python train.py --model="image flow-matching model" --dataset="scattered letters and digits in many colours" --train_examples=195000 --image_size=32 --horizontal_flip=false --conditioning="none" --arch="dit" --objective="flow_matching" --cond_dim=128 --logit_normal_time=false --norm="layernorm" --hidden_act="swiglu" --mlp_ratio=4 --head_dim=64 --fused_qkv=true --qk_norm=true --inner_norm=false --moe="soft" --num_experts=8 --moe_every=2 --expert_mlp_ratio=1 --slots_per_expert=2 --shared_expert=false --patch_size=[2, 2] --layers=6 --width=128 --positions="conv" --optimizer="ademamix" --learning_rate=0.0012 --beta1=0.9 --beta2=0.99 --eps=1e-08 --beta3=0.9995 --alpha=2 --max_grad_norm=3.0 --max_steps=12100 --batch_size=128 --epochs=7.9 --lr_schedule="step" --warmup_steps=240 --weight_decay=0.1
Rows from expert 2 of block 3, named by matrix and row number. Rows with one number belong to one neuron. Each number is 128 + 32 x the weight over the matrix's rms, rounded and kept within 0 to 255. All counts start at 0.
# gate: expert gate (model.blocks.3.mlp.gate, 8x128x128), inputs 0-42
# up: expert up (model.blocks.3.mlp.up, 8x128x128), inputs 0-42
# down: expert down (model.blocks.3.mlp.down, 8x128x128, transposed), outputs 0-42
gate.78 [165 192  98 137 150 116  69 129 117  94 129  27 182 141  95 136  83 114 150 128 101 140 179  96 162 121 159 101  58 129  98 112 117 128 103 226 126 162 191  86 188 105 103]
gate.79 [129 165 152 135 127 107 135 113 103  82  68  91 125 128 136 184 189 162 122 161 137  78 182 144 130  55 194  94 117 124 135 113  95  83 108 107 140 146 125  34 159 162  95]
gate.80 [182 105 103 158  96  82 104 108 156 128  84 123  95 179  66 119 121 142 119 194 216 104 214  81  79 150 147 105 118  76 156 149 154 118  99 134 136 131 130 117 133 149 113]
gate.81 [159 157 134 130 119 101 152 112  88 103  82 174 131 107 158 184 134 163  78 130  64  80  89 149 104 132 150 116 128 153 140 169 137 160 136 151 127 111 139 125 112 156 137]
gate.82 [142  98 107 135 162 146 108 137 179 119  85  90 134 174 137 142 103 141 102 122 138  97 142  70 133 149  98 103 130 192 134 106 131 173 188 144 152  91 110 104 117 122 147]
gate.83 [158 131  72 119 116 112 144 142 127 128 136 184 110 125 126 121  92 129 112  77 134  80 121 125 110 136  91 117 126 156 141 200 127  86 169 148 121 116 164 100 102 131  97]
gate.84 [198 119  71 170 144 139 109  79 109 166 105 157 154 143  86 145  80 116 142 100 133 111 164 142 127 116 162 165 122 151 146 127  65 108 121 143  97 134 161 144 133 110 152]
gate.85 [137 121 151 161 160 150 116 127  98 114  95  88 169 131 143 113 151 140 115 118 116 149 154 125 117 149 180 121 119 141  82  78  95 108 131 158 117 120 124 123 151 172 148]
gate.86 [120 141 157 131 110 128 100 124 159 140 123 153  66 147 157  77 143 129  98 129 137 162 138 131 124 133 129 112 142 128  71 150 152 150 109 126 158  94  99 128 125 139 127]
gate.87 [131 114 142 134 156 122  98 126 162 117 131 137 113 145 163 115 138 130 121 123 153 133 124 146 137 150 159 115 103 142 105 110 107 146 107 117 130 144 105 104 130 144 176]
gate.88 [154 197 150 120 101 139 148 155 134 171 118 145  90 160 106 185 165 122 127 160 133  91 157 164 119 170  94 130 127 141 110 124 173 105 119 136 141 106  95 138 111 121 183]
gate.89 [127 122 128 120 128 150 117 109 169 186  60 181 126 127 138 104 155 122 116 115 125 141 172 119 159  47 143 142 136 126 114 139 143 109 129 134  99 110 133 119 151 113 194]
gate.90 [120 177 111 117  93 140  78 122 144 120 113 139 105 151 113 144 128 146 134 158 112 117 180 133 128 141 144 120 122 146 121 163 150 112 181 127 121 122 109  80 147 132 167]
gate.91 [163 113 125 141 149 112 120  33 182 168  88  97 103 188  40 148 139 142  93 110 116  39  59 117 133 171 125 112 123  92 127 176  70 155 112 144 178 146 136 216 142 156 130]
gate.92 [165 119 104 152 123 154 122 119 125 109 151 122 104 104 132 134 101  94 176 130 152 117 132 146 133 160 107 120 139 124  58 131 148 166 149 158 105 134 116 106 146  71 163]
gate.93 [152 140  90 141  76 154 125  35 163 115 173  74 160 118 139 127  46  61  64  94 103  93  93 159 118 128  81 152 124 172 124 139 107 184 124 160 106 112 177 128  96 187  67]
gate.94 [119 175 119  89  82 140 132 142 150  39 160 112  96 112 166 100 156 127 116 206 142  60 199 124 140 123 137 155 138 142 110 126 134 153 122 120  86 108 136  65 124 134 134]
gate.95 [134 176 153 101 135 119 155 170 114 147  89 157  80 125 141 118  91 108  92  76 152 168 141 117 127 141 134 123 150 129 123 146 159 146 137 129 127 110  96 144 112 126 136]
gate.96 [170 146 123 143  93 136 105 117 136 135 169 124  90  84 117 158 153  98 118 141 161 105 156 147 114 165 129 167 106  92  93 142 136 140 101 126 134 138 132 131 133 105 126]
gate.97 [139 103  99 144 132 114  92 111  95 122 122 123 104 135 172 140 136 149 148 129 165 128 197  98 125 165 163 121 137 130 174  98 171 180 135 125 153 114 127 109 138 147  25]
gate.98 [164 164  92 118 144 128 118  88 189 138 138 128 138 149  97 148  94 121 122 100 123 120  91 115 139 117  98  90 124 191 138 110 109 169 143 157 137 104 135  88 180 136 126]
gate.99 [123 135 137 131 189 128 121  98 112 142  54 112 180 178  94 227  68 170 109  76 102 101  53 134  98 143 143  51 149 167 160  66 129  76 117 133  88  99 125 106 129 135 142]
gate.100 [142 180 125  76  93 159 143 155 130 140 184 164 135  91 141 153 155  61 106  69  72 157  98 110 163 138 103 171 131 120  66 123 160 176 153 129 124 180 148  98 173 109 138]
gate.101 [215 108 116 180 122 118 130  37 119 158 142 116 147 156 142 179  78 122 104  55  70  64  89 169 100 181 120 135 116 147 159 106 120 136 136 165 134 102 145 193 136 208  53]
gate.102 [173 139  95  95 133 157 155 113 145 103 146 118 137 160 138 116 130 104 144 145  93 103 153 126 125 130 121 194 170  87 116 110 163  99 165 141  48  90 184 126 125 166 175]
gate.103 [118 167  99 142 139 155 129 111  86 119 126  87 131 112 102 121 139 111 168  57  96 144 139 140 130  67 127 132 141 139  81 139 120  73 150 138 118 162 136  61 118 102 212]
gate.104 [156 173 130 141 101 142 102 139  74 159  50 142  90 116  70 177 131 135 130 141 119 127 178 122 129  61 123 159 130 146 126 130 150  79 106 140 128 148 133 127 157  85 138]
gate.105 [144 129 119 140 112 180 119  91 134 132 138 147 111 130 118 131 114 113 138 109 178 126 177 145 139 120 124 119 136 152  86 124 166  96 163 153 116  93 131  88 137 125 142]
gate.106 [146 150 118 101 101 109 110 106 188 139  87 144 125 124 155 113 201  88  54  64  95 107 154 130 154 128 165 112 138  95 126 126 133 164  87 169 154 133 129 172 143 154  77]
gate.107 [149 121 102 142 144  99  97 121 120 167 158  63 112 131 134 116 193  81 138 151 132  88 156 111 128  80 145 210 123 102 124 171  81  97  57 144 178 133 125 191 146 120  59]
gate.108 [117 166 172 221 124 156 152 107 157 142  93 145 145 139 144 148 115 126  40 103  77 125  80 135 143 162 138 169 113 149 115 168 102 159 145 134 149 122 141 145 120 160 143]
gate.109 [130 101  89 114  73 152 115  54  92 141 124 113 101 118 139 145 119 111 111 107  71  89 133 110  91  97 149 173 134 133 138 139 131  77 156 179  94  90 173 138 115 156  74]
gate.110 [156 187 102 179 108 104 131 113  74 101 116 121 111  91  88 117 151 112 133 112  90 133  94 119 159 119 145 178  56  87 111 137 104  96 126 201 138 110 192 134 160 146 105]
gate.111 [152 150 107 152 141 165 143 124  92 157  98 142 119 124 131 146  95 114 166  81  99 142 144 128 150 103 101 122 108 172 124 100 122 134 139 131 141 140 131 165 147  66 135]
gate.112 [131 144 129 139 113 106 128 160 109 108 131 161 113 119 158 119 141 152 133 147 150 129 123 152 133  92 128 125 152 127 138 164 139 113 118 147  81 123 140  80 116 125 128]
gate.113 [104 159 143 109 118 141 129 185  94  80 129  82 116 100 166 107 147 119 167 167 143 134 154 134 149 148 101 156 151 138 107 113 121 166 124 111 120 118 103  52 170 114 157]
gate.114 [199 106  27 111 122 129  81  79  92 107 115  96 128 162  92 211  73 138 184 117 164  73 136 127 102 164 143 122 108 162 144  78  77 180 167 198 104  95 181  98 130 134 101]
gate.115 [162 155 101  95 111 130 128 128 139  99 114  90 160 141  79 127  77  79  52  99  79 126 151  66 208 179 124 175  60 118  83 144 109 163  94 167 190 164 149  63 164 118 160]
gate.116 [167 140 108  87 116 162 121 124 181 100 152  92 160  94 163 105 154 125 106 146 174 126 140 141 129 172 138 135 152 144 133 122  93 142 130 119 131 127 104 129 149 141 113]
gate.117 [181 103 129 156 153 111 126  34 111 151 124  98 158 169  99 171 108 127  72  69  74  66  46 163  99 132 114  97  99  98 162 139 126 125 135 157 145 130 171 186 117 178  75]
gate.118 [125 115 116 152 149 157 108  76  47  93 131  45 158 118  57 121  79 139 110 130 112 101 163 128 126  79 146 155  97 133 115  74  71  85  92 136 142 156 133 148 135 129 116]
gate.119 [150 188 115 104 160 114 111 126  89 120 134  49 132 124  74  73 114 102 126 135 169 138 193 110 170  91 135 169  84  75  90  78  92 100  60 185 146 139 179 123 175 107 151]
gate.120 [ 85 167 162  95 113 120 136 146 116  83 117 137 109 107 172 114 179 133 163 162 164 147 161 131 134 134 140 108 140  91 105 106 124 133 115 122 147 118  75  88 143 154 120]
gate.121 [146 140  93  87 111 125  96  72 152 151 137 175 153 112  99 108 206 103 103  75  63 151 112 136 115  85 154 124 104  80  99 102 138 139 119 183  89 139 163 115 150 161 136]
gate.122 [170 130 132 150 113 145 130 131  60 118 120 109 109 156 145 144  92  78  59  80 189 100 158 115 136 138  86 170  72 168 109  58  87 168 198 121 142 117 135  77 157 129 105]
gate.123 [181 137 122 176 123 144 160  74  71  85 106 118 188  79 104 191 110 109  72  94  94 113 160 143 123 107 124 119 109 121 108 124 102 194 131 180 150 198 166  89 152  90 209]
gate.124 [116 101 113 114 122 182 119  75  27 168 123  78 189  97  67 137  94 102 148 128 128 127 124 133 118  56 125 145 102 161 135  92 109  76 106 132 113 169 126 122 145 112 138]
gate.125 [110 153 146 181 103 120 156 134 100  96 173  76 114  85 131 132 157 121  46 119 182 101 174 131 130 126 112 164 104 124 114  95  69 147 107 126  97  97 138  66 123 120 124]
gate.126 [154 129 123 105 134 150 117 137 175 104 102  96 102 158 122 115 122 115 109  89 169 113 172 104 149 149 116 183 109 149  88 157  79 176 167 121 122  81 135  82 150 125 114]
up.78 [154 122 136  83 122 176 112  96 146 150 179 147 127 143 159 147 131 133 136 156 102 148 142 158  94 139 114  97 176 136 117 142 190 172 121 109 124  70 134  89  99 116 111]
up.79 [134 161  94  99 122 174 131 167 113 141 154 127 143 117 119 109  45 109  89 104 108 140 113  91 131 124  85 115 154 154 117 118 169  78 164 152 126 140 167 147 111 117 182]
up.80 [111 126 102 105 148 136  78 118 126 153 155  57 118 128  77 126 101 123 216 129 169 132 124 138 164 154 158 197 145 143 142  78 101 112 123 152 159  89 146 136 151  86 100]
up.81 [108 145 165 111 133 121 103  93 162 151 165 124 150 125 115 130 209 146 175 177 139 144  75 157 115 142 138 140 171  62 131 114 168 152 124 136 112  68  85 155 123 167  88]
up.82 [138 142 138  66 116 122 151 152  76  91 126 126 140  89 126 177 186 102 123 124 137 172 126 150 104 167 131 114 103 127 132 165 173 180 119 154 130  97 126 109 127 102 179]
up.83 [159 140 100 124 103 114 154 128  91 125 132 182 115 131 136 135 103 129  80  77 116  87 121 134 118 110  95 144 151 156 142 190 121  99 152 146 120 127 163  85 109 142 124]
up.84 [118 132 111 101 175 150 167 170 122 146 143 126 197 122  83  49  95  78  88  71 114 119  32  89 141 123 131 154 131 168  79 110 111 137 156 129  95 160 138 140 117  98 152]
up.85 [149 177 149 147 171 136 105 186 126 139 100 113 152 127 101  75 152 135 152 146 115 171 200  97 164 113 165 116 133 131  93 123 145 121 113 152 164 159 115  78 197 142 207]
up.86 [138 131 129 128  89 166 141 138  79 122 124 146 112 135 129 160  94  92 105  86 115 125 145 111 142 159 106 171 144 202  73 102 150 148 181 115 160 124 134 102 164 119 177]
up.87 [120  84 127 183 177 159 134 112 155  99 158 136 111 123 187  68 115 108 118  73  58 134 146 144 145 156 129 200  78 141 117 121  83 127 122 131  92 148 150 168 130 128  58]
up.88 [116 138 119 140  88 119 109  97 165 125 131 107 111 136 135 180 141 104  87 112  71 109 132 119 149 157 100 113 147 180 118 131 123 143 115 123 139 190 129 166 133  68 165]
up.89 [105 137 148 142 127 133 112 122  60 124 123  99 107 155 167 147  86 165 103 121 133  98 120 140 118 181 148 153 109 120 155  61 107 131 116 126  97 129 128 135 110 173  76]
up.90 [207  17  92 140 135 139 131 145 173 164 139 154 169 136  68 145  57 121 140 126  81 136 145 134 104 155 193  97 119 115 147 135 146 109  84 131 119 142 158 145 108 114 198]
up.91 [152 127  82 187 114 155 130 162 136 142 123 132 161 102 119 158  63 112 135  54  62 143 189 110 149  95 126 145  79 199  93 110 123 129 128 131 128 187 166 143 155 116 105]
up.92 [ 92 122 160 106 102 113 154 174 141 122  99 159 135 130 162  26 141 116  96  76 128 130 119 117 168  95 119 119  89 137 142 120  81 142 150 139 182 110 133 156 180 162  83]
up.93 [116 112 122 179  99 147 126 131 148 124 121 111 146 103 145 121  92 126 154 199 189 117 132 119 117 119 124 162 161 192 142 138  89 105 129 117  96  93 129 105 116  97  78]
up.94 [146 216 151 124  84 135 129 117 125 130 195 170 106 148 172 182 172 147 137 140 116 118 161 205 128 141 123 144 160 121 132 130 178 131 112 113  82 107 125 113 111 175  92]
up.95 [109 130 156 139 142  98 141 105 217 145 153 156 128  78 108  71 168 162 177  98  92  89 128 187 137 109 150 121 130  47 116 154  96 121  37 143  99 105 114  97 127 179 103]
up.96 [ 76 118 166 131 116 124 141 115 125 131  98  99 178 120 145 128 139 140 109 115  63 104 133 137 147 118 146 135 128 159 110 121  92  64 107 104 179 186 118 127 137 179 101]
up.97 [105 170 130  84 124 158 124 172 147 157 140  85 151 136 141 155 144 129  72 115  89 136  38 149 103 145 125 118 100 126 117 135 113 110  98 137 150  86 124 135 136 105 255]
up.98 [119 103 140 150 137 147  97 105 129  96 148  66 108 155 150 123  91 146  95 122 151  41 120 156 162 129 114 100 113 165 146 159  58 118 178 142  87  76 138  30 134 138 124]
up.99 [147 124 105 118 110 144 134 126  74  89 173 138 180  65 143 120  73  89  42 114  84 142 125 116 138 186  70 171 125 181  94 184 107 160 174 147 142 145 160  93 163 127 114]
up.100 [117 100 137 183  97 139 140 113 145 114 166 163 126  98  80 153 134 128 117  82 129 104 143 140 104 137  75  67  98 114 134 130 141 109 153 135 118 128 127  82 156 104 161]
up.101 [145 186 133 112 160 103  66  76 206 142 198  56 212 164  97 169 148 153 218 180 136 102  60 175  89 165 174  93 156 127 156 113 144  82  98 115 128  55 102 100 134 172  97]
up.102 [126 121 109 190 106 111  77 161 129 136 147 106 126  29  69 105 176 136 182 167 163 180 146 112 165 121 146  95  81 121 116 199 117 142  77 156 146 103 134 114 143  71 125]
up.103 [106  62 141 136 133 107 132 118 205 120  82 154  84 117 153  65 134 160 129 222 175 125 110 112 132 124 162 154 124 161 127 134 169 110 139 128 178 104 136 141 114 139 121]
up.104 [105  75 147 125 156 141 120 128 119 118 134 128  77 117  94 136 118 154 158 160 199 125 124 165 130  95 122 113 115 149 130 120 123 110 128  91 103 123 104 121 126 112 156]
up.105 [153 150 146 104 105 121 119 148 187 134 115 142  45  96 174  78 165 123 108 118 164 156 110 117 134  87 161  78 184 133 100 138 189 129 138 122 139  75  92 140 118 148  87]
up.106 [116 117 149 139 154 139 154 108 208 151 121 160  66 135 161 126 125 163  55 130 106 112 190  92 129 101 141  61 174 128 134 140 178 169 130 133 141 121 131 169  71 162 110]
up.107 [134 164  97 110 131 121 142 123 149 153 115 142 167  83  79  95 177 138 114 132 130 126  91 116 153 136 149  98 148 103  96 133 101 115 104 155  91 152 145 146 125 128 199]
up.108 [127 120 116 164 110 147 128 184 147 177 105 176  77 136 122 128 114 113  92 105 125 159 169 114 176 108  97 121 143 145 123 152 138  70 136 135 137 189 124 134 125  98 160]
up.109 [106 191 123 175 124 116  78 118 220 110 148  57 192 142 117  98 115 118 186 168 126 135  74 123 122 167 181 118 151 165 122 132  65  45  56 112 134  80 119  17 130 132  86]
up.110 [178  79 103 165 156 148 111 101 172 154 131  93 131 127 104 136  64  96 168 136 139  82  78 124 126 130 118 114 141 178 122 125 114 154  90 116 119 143 120 127 137 107 177]
up.111 [112 140 140 160 112 122 112 134 131 130 112 134  94 135 147 132 138 142 114 183 170 142 123 119 113 167 146  70 116 123 107 125 118 133 132 114 146 156  86 114 132  87 145]
up.112 [ 90 107 109 104 115 124 145 141  99 104 120 159 159 144 143 126  99 139 104 139 115 137  92 116 136 157  95 154 142 102 130 172 122 137 188 145 140 129 132 122 121 137  90]
up.113 [132 126 136 156 141 125 120 103 242 100  91 175 127 147 144 155 148 171 119 168  74 140 111 121 123 152 166  71 131  57 143 174 171 108  91 124 128 133 118 143  98 184  97]
up.114 [105 140 113 158 190 117 167  97  72 152 129 134 194 102 104 128 141 117  72 118   0 192  77 134 146 123 145 166 126  62 133 166 143  65  47 121  92 250 122 182 111 121 178]
up.115 [152 112 108 211 135 120 112  57 136 164 149  41 142 154 142 139 169 140  78 132 129 117  82 137  90 106 136 147 152 120 119 109 112 141 112 100  99 126 131 180 108 156 138]
up.116 [123  99 137 150 126  91 116  90  95 169 112 165  88 146  86 202 126 153 105 134  79 128 123 136 133  91 166 109 115 136 132 150 190  99 112 133 125 136 153 133 124 129 174]
up.117 [149  69 108 159 102 143 178 162  52 119  94 110  75  91 121  80 134 104  53  71 116 111 208  83 153  63 121 243  58 162  84 113  74 131 137 191 100 192 214 187 126 120 123]
up.118 [140 124 133 141 178 182 151 106 108 113 158 129 128 119 101 125 104 139  97  97 142 113 121 129 132  49  99  75 172 129 138  76 148  89 121 111 111  72  88 170 112 165 140]
up.119 [162 157 123 156 158  78 129 172  43  93  74 100 184 150  85 101  84 122  74  71  81 153  80  93 170 134 154 154  50 107 125 154  99  73  69 142 124 195 173 146 158 118 113]
up.120 [116 139 144 103 119 101  96  76 172 125 111 104 139 148 113 186 140 168 145 191 118  80 156 117 114 109 178  90 112 112 166  96 128  94 162 113 120  84 112 110 121 145 145]
up.121 [115 131 106 157 151 121 128 121 148  89 148  74 109 104 126 122 156 145 152 188 151 111 186 143 156 116 138 120 137  96 124 144 109 122  82 124 130 131 135  64 139 130  91]
up.122 [ 91  87 125 123 136 118 129  73  89 112 135 131 178 137 121 168  87 143 146 178  93  90  93 155 104 154 154 111  96 142 157 131 106 105  92 120 124 172 135 143 106 134 120]
up.123 [121 172 125 149  86 121 170 179 106 106  93 129 153 125 162  30 185  75  92 124 103 167 165  96 190 102 129 174 125  99  81 125 132  85 110 170 164 218 165 133 154 149  68]
up.124 [118 163 131 106 186  47 115 152 212 100  93 115 124 167 131 122 175 156 148 155 135 120  92  82 151 189 184  96 135 124 129 126 119 179 176 153 121  52 125 110 127 147 124]
up.125 [140 109 116 134 159  59 105  94  96 138  88 108 152 175  86 108 139 167 151 166 151 112 129 122 118 126 158  79 141  74 159 126  90 117  88 128 149 130 104 195 116 183  81]
up.126 [179 141 128 123 106 138 122 168  88 129 118 124  80 131 138  87 137 135 111 125 178 128 141 101 108 107 122 171  75 135 108 146 117 130 121 127 143 119 129  87 136  94 135]
down.78 [ 77  90  95 156 109 166 157 106  70 164 120 102 146 140 101  91 122 127 136 142 104  96 163 112 129 116  92 182 100 117 139 183 148 131 135 144 139 169 140 144 145  51  74]
down.79 [162  82 131 114 121 139 166 149 151 172 142 131  83 167 161 138 144 209 163 143 160 140 130 144 146 110 168 126  91 114 153 132  74 149 130 151  93 120 248 146 142  87 114]
down.80 [102 136 110 119 104 143  74 167 113 113 102 179 134 103 106 203 120 144 117  81 180 176 129  79 135  85 149 112 101 128  96 126  59  74 118 146 109 189 127 146 152 138 187]
down.81 [100  78 105 138 153 146  90 100  78 104  74 108 136 143  80 167 194 129 111  83  54 179 103  96 139 201  75 129 149 114 132 110 147  99 140 129 101  83 107  89  45 158 102]
down.82 [172 140 120 113 164 114 166 122 158 152 159  92 122 178 110  20 103 154 129 181 133 142 141 178 135  67 101 127 156 152 151 150 121  99 156 122 110 129 117 127 165  98 129]
down.83 [210 147 101 128 147 125 139 157 161 118 150 151 129 139 155 152 123  91 119 146 111 106 137  85 116 124 138 132 165 141 137 132 122 142 152 126 161 155  75 135 109 135 126]
down.84 [113 103 135 160  87 121 110 120 234 127 108  86 128  93 188 135 163 149 150 154 178 136 189  90 126 110  69  98 140 157  85 128 155 200 126  83 123 145 132  52  80 181  89]
down.85 [166  91 136 130 122 149 121 135 129  95 111 161 113 104 148 176 166 124 110 129 147  95 145 107 123 173 152 122  93 129 141 100  69 128 129 108 155 218 108 156 152 108 114]
down.86 [122 124  62 135 178 141  80  96  90  98 149 145 148 119  98  97 159 154  99 109 131 137 106 114 105 114 112 118 130 136  98 150 140  72 149 107 114 145 182 150 165 109 195]
down.87 [146 146 143 150 180 133 184 113 182 148 155  92 130 155 157 122  86 137 138 105 121 127 172 154 146 171 136 131 200 170 143 153  55 119 179 159 110 197  22 121  84 122  95]
down.88 [145 141 136 127 137  96 139 130 122 169 139 132 127 166 171 117 138 158 155 122 136 100 116 150 125 132 143 119 164  95 131 141 127  94 150 118  81 158 117 122 156 121  82]
down.89 [149 103 169 133 114 125  95 123 134  86 186 174  52 149  92 168 190  78 151 106  81 138  78 130 135  69 104 109 140 144  99  94 137 110 134 106  62 145 114 114 128 127 138]
down.90 [ 97 133 134 103 149 103  87 120 122 125 175 121  62 160 121  98 180 132 155 117 168 209 132 115 133 238 164 201 141 120 115 118 116  97  38 162  45 134 156 176 158 106 167]
down.91 [193 124 169  97 106 121 131  90 195 139 159 141 112 137 184 103 102 165 182 138 184 122 108 119 120 102 126 150 108 147  97  67  71 174 139 105 147 145 150 116 140 100 173]
down.92 [111 143 163 155  51 130 108 133  78 141 104 146 107 105 116 156 148 129 142  88 139  96 124 158 145 155 116 140 114 134 134 126 104 130 135 138 146  94 134  84 136  73 103]
down.93 [ 86 146 112  40 142 104  97 177  92  97 115 206  81 107 142 211 176 107 141 112 176 182 112 124 154 252 136 162 111  94 165 133 101  70 185 104 135 120 202 135 129 192 132]
down.94 [164 159 139 114 175 107 109  90 129 120 180 156 125 128  93 160 110  67 145 176 114 108  43  96 158  95 134  97 179 162  88 122 122 154 158 121  39 187 107  97 116 118 101]
down.95 [ 46 137 142 169  83 135 116 140 139 107 108 178  95 114  76 211  89 110 107 103 171  98 136  93 166 159  98 119  68 113  64 125  97 131 204 144 105 113 101 144 123 141 115]
down.96 [134 111 141 176  24 137 155 153 107 102 101 162 111 126 114 124 161  95 146 105 152 122 134 160 147 180  97 125  82 127 120 129 116  91 181 153 136  94 166 137  74  62 109]
down.97 [171 129 128 104 124 148 103 117  53 178 145 121 130 116  83  87 132 119 161 137 101 105 153 139 109 125  76 122 120 108 130 150 202  82 145 150 141  60 137 127  82 109  65]
down.98 [162  58  81 255 158 107 130 170 147 186 212 122 154 150  82  84  49 111  93  97 147 193 138  93  80 159  86 136 187 202 136 146 152  76 124 181 141 135 166 172 151 178 116]
down.99 [ 85  92 117  95 145 132 187 119 110 141 152 146 144 141  86 112  61 162 113 125 199 131 118 152 170 145 153 109 122 100 128 186 107 116 129 113 130 218 187 146 100 131 127]
down.100 [107 172 149  68  99  87 159 176 120 133 144 162 141 118 149 175 146 126 173 126 188  92 150 130 161 100 145 145  94 117  62 122  63  93 111 153  92  80 143  96 176 127 130]
down.101 [ 98 100 109 140 125 122 135 188  80 102 105 157 135 159 123 172 120 115 110 113  96 187 106 170 151 140 133 132 158 111 126 135 133  68 105 195 126 146  98 177 106 137 149]
down.102 [128 129  57  82 141 135 142 134 110 155  81 110 188 166 149  83 112 170 168 120 133 105 214 107 136 123 105 168 121 136 132 129 127 142 121 135 191  94 111 153 111 116 122]
down.103 [107 150 128 156  66 128 172 182 102  34  83 191 108  97 123 162 164  87 143 104 142 143 104 123 123  78 182 190 166 124 138 124 202 112 159 158 106 106 138 169 105 176  79]
down.104 [152 108 157  85  90 110 122 109 137 133 142 104 139 150 106  80  85 143  95 135 102  99 114 119 134 174  93 104 135 115 135 135 132 127  93 122 143 141  54 146  91 125  86]
down.105 [122 120  73 128 142 127 181 167 121  87 121 107 205  99 156 142  95 166 108 183 156 122 157  91 110 101 141 132 185 161 155 101 159 139  94 121 169  70 101  89 120 124 138]
down.106 [139 171 172  92  85 129 130 148 100 206 119 110  78 161 109 100 141 121 124 158  67  85 138 180 106 150 158  97 138 115 186 184  91 137 129 124 151 122  96 142  92 149  81]
down.107 [123 129 104 137 148  92  98 155 116  97 145 174 149 120  87 164 143 110 140  71 152 208 114 133 114  82  71 138  98 103 114  77 163 120 101 123 133 101 178 107 140 156 156]
down.108 [141 177 134 189 146 118  68  77 114 103 142 137 101  90 173 142 163 140 120 127 128  94 127 116 136 112 155  98 139 105 144 152 103 125 156 146 107 161 139 149 194 129 153]
down.109 [ 76 110  82 123 178 121 138 141 137  81 116 141 127 119  63 114 144 148 116 125 157 236  87 154 133 169 101 164 168 128  77 127 130 144  91 142  96 101 157 136  87 138 163]
down.110 [ 98  84 116 126 139 117  80 101 203 131 138 114 129 110 103  75  83 181 181 109 187 185 136 115 128 101  38 143 170 119 129 143 162 150 100 120  70 115 129 104 141  86 154]
down.111 [115 124  84 115 172 139 119 115 151 151 188 156  95 132  70  94 132 177 108 112  96 184 118  91 138 131 150 183 182 133 122 109 166  85 146 151  80 146 107 166 151 143 152]
down.112 [137 171 118  69 122 165 154 150 108 120 111 173  96 117 165 139 102 170 121 119 157 134 137 115 146 103 125 155  48 144 174 150 154  92 130 114 130 147 136 148 102 146 138]
down.113 [151 156 162  85 102 153  86  96 104 166 156 156 168 124 112 116 101 144 134 120 157  58 120 138  81  43  99 112  40 145  80 155 111 142 178 147 180 137 207 144 119 142  98]
down.114 [194 143  94  60  95 117 153  42 189 151 149  83 121 149 149 102 162 146 126 111 151 138 162 100 123 186 126 133 130 176  97 109 141 207 143  16 105  73 147  54 149  67 145]
down.115 [ 75  77  99  76 134 115 129 110 163 101 182 162 179 102  49  87 124 136 146 170 165 133 145 102 148 181  87 126 169 118 120 139 202 138 113 129  70  60 147 118 164 115 136]
down.116 [ 96  86 139 197  60  94 164 177 105  23 136 172 177  80  34 161 153 125 116 136 116  58  97 129 105  93 111 108 175 146 113 117 102  68 141 192 155 114 100 148  71  86 124]
down.117 [148 145 174 127 118 118 107  48 207 106 187 114  96 107 115 121 129 138 185 145 170 117 101  99 129 100 113 118 147 142 116  67 104 182 143  65 126 113 130  75 128 147 180]
down.118 [132  84 177 178  80 110 110 141  68 123  97 137 120 103 116 154 146 105 138 126 162  57 102 125 134 170 133  69 141 191  70 159  92 111  96 121 173 149  99  99  91 109  63]
down.119 [177 137 167  86 150 114 129  99 183  90 161 110 136 164 129 148  77 133 117 115 105 168  96 119 148 137 129  95 167 138 107  32 121 157  94 120 138 110 110 129 122 213 164]
down.120 [129 169 167 126 121 127 127 120 118 124 115 118 159 109 125 134  95 109 128 141 117  24  94 119 118  99 118  85 116 137  96 114 113 183 159 100 152 113 124  93 139 138 104]
down.121 [119  99  91 116 119 166 128 157 125 159 108 129 101 148 105 106 101 134 166 137 148 148 170 127 135  64  91 192 133 144 141 149 127 157 126 161 139 100 160 135 127 114 169]
down.122 [101 147 160 157 118 125 139 155  86 161 163 152 117 125 133 126 124 105 124 111 152 116 151 134 176 151  98 161  48 143  97 183  89 106 194 182 149 171 155 167 101 159  62]
down.123 [141 177 146  81 131 128 120 117 184  90 122 175 100 171 103 225 156  98 120 129  67 167 105 119  37 143 130 164  83 122 123  45 107 158 144 118 158  84 137 115 113 187 188]
down.124 [ 93 143 105 132  78 136 120 107 104 103 119 163 139  91 107 142 138 150 125 119 172 135 110 123 147 125  80 145  64 123 121 124 165 168 154 103 115  77 189 150 149 114 203]
down.125 [151  94 118  96 143 123 125 136  32 170 156 139 149 134  65  88  68 135  98  69 110 101 129 149 137 146 135 112 133 128  92 197 171 147 162 150 127 183 146 163  19 164  71]
down.126 [167 144 100 172 186 153 127 105 174  93 117  77 124 131 146 143 122 148 139 110  69 153 131 116 112 130 128 118 171  71 213  99 145 190  87  89 144 129 123 113 183 125 189]